config = dict(
    model='image embedding model',
    num_classes=6,
    norm='layernorm',
    mlp_ratio=3,
    patch_size=[4, 4],
    widths=[64, 128, 256],
    init='torch_default',
    max_precond_dim=1024,
    max_grad_norm=0.5,
    max_steps=6500,
    epochs=34.1,
)
Rows from block 5, named by matrix and row number. Each number is 128 + 24 x the weight over its row's rms, rounded and kept within 0 to 255. All counts start at 0. Numbers have three digits each. After the name is the row's rms in percent of the matrix's.
# fc1: squeeze-excite reduce (model.blocks.5.se.fc1.weight, 32x512), inputs 384-511
fc1.0 080:178140121094126139118103107128127102126122152107116136170069085145101088102133137104142141100126127139129124142115144226126151130138110106156110137178101143126116151140142125111129069099111109095183136123137111132128138128140081143147151126159134119141147118132153176120115141157128127146128142153089154112135093161109093122112119124093087162124133111148134142140126100146092103083106
fc1.1 126:138174140116098142140103119096107112134109185125120110126133116183171122146161152144121124134136132112153092120156132163129148142140081139047150118143111152165130129126149152117126130083116161112116116151125136144142117121129082110121131070122133139127130135110132094134074106065091120154110135122135135116116119110121107162124136066143095150133151120198123185158117113139124127161138
fc1.2 101:144100147167047131157086144179129081126143100131129104132115097137179119150157143137123164144151099127109111163093133185115102101119128120154146082105132145108104124156127141139150134150121127150157110091080132121126143127074154112094110130114131107120145148118081128072135098186120136100128135108112130150113116104131132057110085123123156150145160129139119118159115155159135130129154
fc1.3 121:140133095135178130123121149126114137130177144125129110142118096137141115121111131113123150121098145110105166147097142141152100118119130137122132190100103129125122115133120110132140133124076123137108150143102099127116139146124147153115115187144123094091120146150098095112140158158166134106142097162103093130144136131119146104125124125130109125120131126091144058134123057144130132111139
fc1.4 109:112137116182079115132142117177128125123058174129133093136113148100147162148123132161118126155187152110129101124114127112119133091115121112132125110133105160155127124116140175119119153099152129120108128135150139169146084138116126072124181110096145149128146092101123106133102162141107110152126156122150122169145136107140167136125103128141123130115101095114133119130104139176138176169139
fc1.5 032:146122137135136141105115135119117134144128125122138106081125112115149171145089128079132123135064130128094167112172123145119159126141127164112146137144123108131117108141097087139156157103142154159154141110114154100118104176176097132130113113153150125160106150090131110137096134124131134130129093136132148129123150145158119133125136128114130120129127166109155104127111147149141114091154
fc1.6 086:116112141155150109126097118149124168106178130096148108148091133126185125130127105136151207144152164122130121101136090144131124122124099155125162110117099126122108147115103134082153171110143135156143094131140155161122104097158142170117117142110137121126153114161162118103119110118105135157171114110178127128115117152127156145107092113110140128106194132123154168118103111144099129127119
fc1.7 107:145105111174083155098105140113122201142099082141099133146108113112114098147131109105115131107169123143108115155121120133126144111127123164111171130158109118123089134134143117114146125118102168131119097100126137107138146145142145168097204105112105160147111180146097100123146126144119138122162129125117107129136156170104136138114129122119126140121155100107131120120148111127107137093143
fc1.8 131:117104105110150112144128120114129118127156064101132134121167106149090094083069152123131146125113081141142176132137136108152097144128121100255129139093157140188118108125095121129121131131115106128137141120074125109132090083111143085137070123105102105144121165129097170114131137101110129169109148175136137126111122110119113140117143121133120128123118146134107079142128148117155100139127
fc1.9 108:147157130149130101098133155161142168135165099118139094119146153158093110122141122095099103124145124122149129139153138088147136135137125133094149113116113075107139130101118065143127132122106125128120112127127138154141111127148095113141163157149122136130115173121169098071099131063100137109143149133150152127105138144124118164113130116119140098167099150115108135089140122133132159140115
fc1.10 109:128140109126110128106100111090130180126100086107155155147118131133093129114119167126109094118142139134095159117123131112109154139139146162081146146175151124133094134094119132102106094109103124109135124125133111105146115132151112100147227090135135162143097177102147094163078084106137121140109105140127123138134124149126126155127133128130058115111121133144106103113082119163129139179092
fc1.11 044:122128108118118134116131155162143094168116076123085124138075139110151149110144135145080136110106106059068106165117133141099123145178112153117146131130120104086127156164132101175091119173117170124120124105108143114135081170141150115132117081186121144150138144138089134117127142135110107134123118149104131147147127148148155127117107145165122125157117104144069147123101122135105127106139
fc1.12 098:136083128145115153114133136088131080149181148165140122113172191098174125118142159124130166114091117130136220120090119104155120137126139120119149120087142114106128123128134138147125137201133131134114086146192139093125123150123150109125046180124108114112121125088165151153138164139132123070113132127151111156089128139139115098135110142143131162159148142115138143134129149083170106116135
fc1.13 118:133142154144095105105090145148120179120156104125090118146110160141172149111166147137147133163130134126134140163137153141119173113132110148109146125124111064114088132145181137167135110063138134149138112120117130143111136150086150141113075112134086129127147138117148114096134158163106128140144155086155135123141125138117169119105111125127136141133164103143126154110115162085143153122150
fc1.14 147:139099121111206154143114140093142143123160067149146138110136119119145081113158136091127104130092089173130199136117138038152113150111120100153159109112139143127126103109172117115127100186134098119137116111108132090108117109077095133118066116136116132165099182129129112148145141101107117140123158167156127156133129165132148125127124138138194094152116167133113115123151141160145140147132
fc1.15 126:145156134141134142138130127108131107099105163123150113131128108163123085142090133116087127127154099164170126078161133091141103120122111101143132135138155193145135106112121105140115137154142166086125134135102146138144111119111098132126200084122146169129125171134132101118113104117056144141124153180113145150129115078118091127147173068134141134104106151141152109127182128191099153132128
fc1.16 113:161150140130168087126142142158130084122117168119133137166123147134121099126116131118107079129133142187149125103170125107137129141125112116074122170151148164083117144121124098155128131190120158105149144169178137119128107126147111163145192107130150126138130157139127129125131098055123131181099151170140153122120122087161124140138122143140123100134088157142152120159130088172121132126106
fc1.17 043:124129096130138115139105130144119119165101115153155151148131093083086119136089099137130131131131145099103108122167120104097112121144140132082112181142126139151103109121137111133145131119129153156146146144132142152157100133164137114101146106108120127106092124162132102157087136120083125125118177182165155111184143144117090157167116153105124097146138123146119148149106101158148115100115
fc1.18 127:131180130147083136139146113147131179114138138111111103167157138164106129161115161139136152116130126124118137093155104132110080096151090152162133165145112123115111124094148148120118156058123115148119139167145125145138162092147147078133100116112143109106141157138141111120124153153122112141160143089149117128137160147119148114107120086137152137146127112178088142112082131120116133104153
fc1.19 120:142108118161068146111126103126133115100184139099110116165172141119150135164133134156138115123161137160095089125140157124157097111133137119064147106129112117071106146169147108096129130169114104143125140101145113144136135123111127109118203140141129127130102129126090086118145128173109136077127129081142139165137126101145110128121107072132160147144125130106135109120154125118110157150141
fc1.20 023:102167103107132090096120165114132103122138104126131108120154161096152088087086168161142145125129145090131120159092104121102127165137163086116134093087104114129117099092152118137143121125116092109119145114167127106169108108153133162103159120109131112142125135111131161119144112128156115115157155096136122111123121104096117153141106092133132134101099115139085125149125106167131089121146
fc1.21 138:115120174147062116140111143174146120119136209130117125083124117155171152131160129119135147166118150111160145148132115183112088112133115101167096124123134122148141131115134152135123103087175149111143115142150132155109153142135165135142121095117130176116155097129125147138132100130111083129108132078061135103169132118136149116104109115113163146144160122161174163127098142101152123138120
fc1.22 127:136159142085158136141169149117129134138137109148136150120166126117120117126104119134126148138083108126151104110131118127111181139163134121150103124138134145094134133132142139193143117132141093110148159158155138130123115124116126155161048118123144135150135089149103171143124130126187114156113148204141135110145087097159125135156144139139100127111100117118159109133125131137126136119102
fc1.23 023:126080151154094153146085107164122139099136135113095091105148121143132153112124102111107128100158150143129125106157136127089094137096154158094153135112125137125125094085100131099103155098110068124126124101110100112097105170122146144122162146128163150129087116102087155161151146130118116116167120138143159153150162090094107137153142103089135092155106088137084156103150109092096079166124
fc1.24 107:126102148156116158125147159147150079123175202142109141096131098116144123118157129151123089151148108149113103167105135229147106115136128131176099119119134147129155124104132103102155125126123155156108140139150151138101194113112117148160117125160159124153158093125088156114151165143111146095103160146102127115143106121131115137138114117110128108133159095065197140145192152136118139098160
fc1.25 099:145129141141125123142115131048114161146099131130142114141140091140116108090146162135148177098087143109115200104151104043148111133134122152161151167124120111096077137136157126163136141147141115122079131138136118133120066131155137124144137123127114096121117123102159105151088097102144118178143125107147140165109105120131204138118154145175104126136074167087098119113107139134135117153154
fc1.26 025:168113133119120157126115102126099114111113122130140151137178107143121147088140158144116134137158124120115167135125132101133114142143161106136145113131139084104135116140136132137108103171142141176126155107126149100145121116108155073102117133115065104136107120122128129103091129100134140135121154149110127097100093178105139107141179155117085106150173153153146083160108145108137105173129
fc1.27 025:144105129113157153124089100124159107131092111130118163100151160148138109150120150122159085118108127112157104138129109139085145107160136096107119106134165156135103141106099109145090137124130139139141113103101084142098146078156115118152114135169125130115132130148141141112139101140152145145111142150103107155118079138123131147112138139167144144130111119142098147126160123176099145088102
fc1.28 025:102139139159131163128153125135169160156128166142120093107099139135095139127153142100133110112096095096110140125128131140096125123111119147156106105098184133112094119180136115132104108093152081126160125126113127094152150136100091090107099139100112140106083127105159135123140124129115139130092153129155092138179175120152141136151146096135088134144121116137098157112109157165116124143135
fc1.29 023:171089100156113125111117118171122152126131174138169100141096152128165146138083091137122091131140120117137093144114166101117057156101155111139104136133138147117117131106143108094167108106105163150144139168098136125132117107132121170113136116153105094106112093123104149128141128120132102141160093145131141161126120104104153150129094115165159149125101147140110101105109100147139107096107
fc1.30 115:140170114106136113089109125101108185152196138116142131103122119085141137118079125116131128122154169111101139153114128154104069124158149133090174128113128156154108104118082095115106132103099176124125154085083125139146162107138123106125167182146105092166123139119061131125134159057160157092121094153110138125128134167128152188128117147137144143123150145150125126137141091145154139131159
fc1.31 139:105132111125034126138110129130121170142174143172160117132168141100093144116125140140124128133143163130103169122102148201132160101162120142156136136119126118131125115148145164111138114102146093138099128120120158128131157120114110095123173145128132107103142078121108103105085122151122137102163080038131104133154134145126180165126094125136155121154200145118077119112120120141136158144127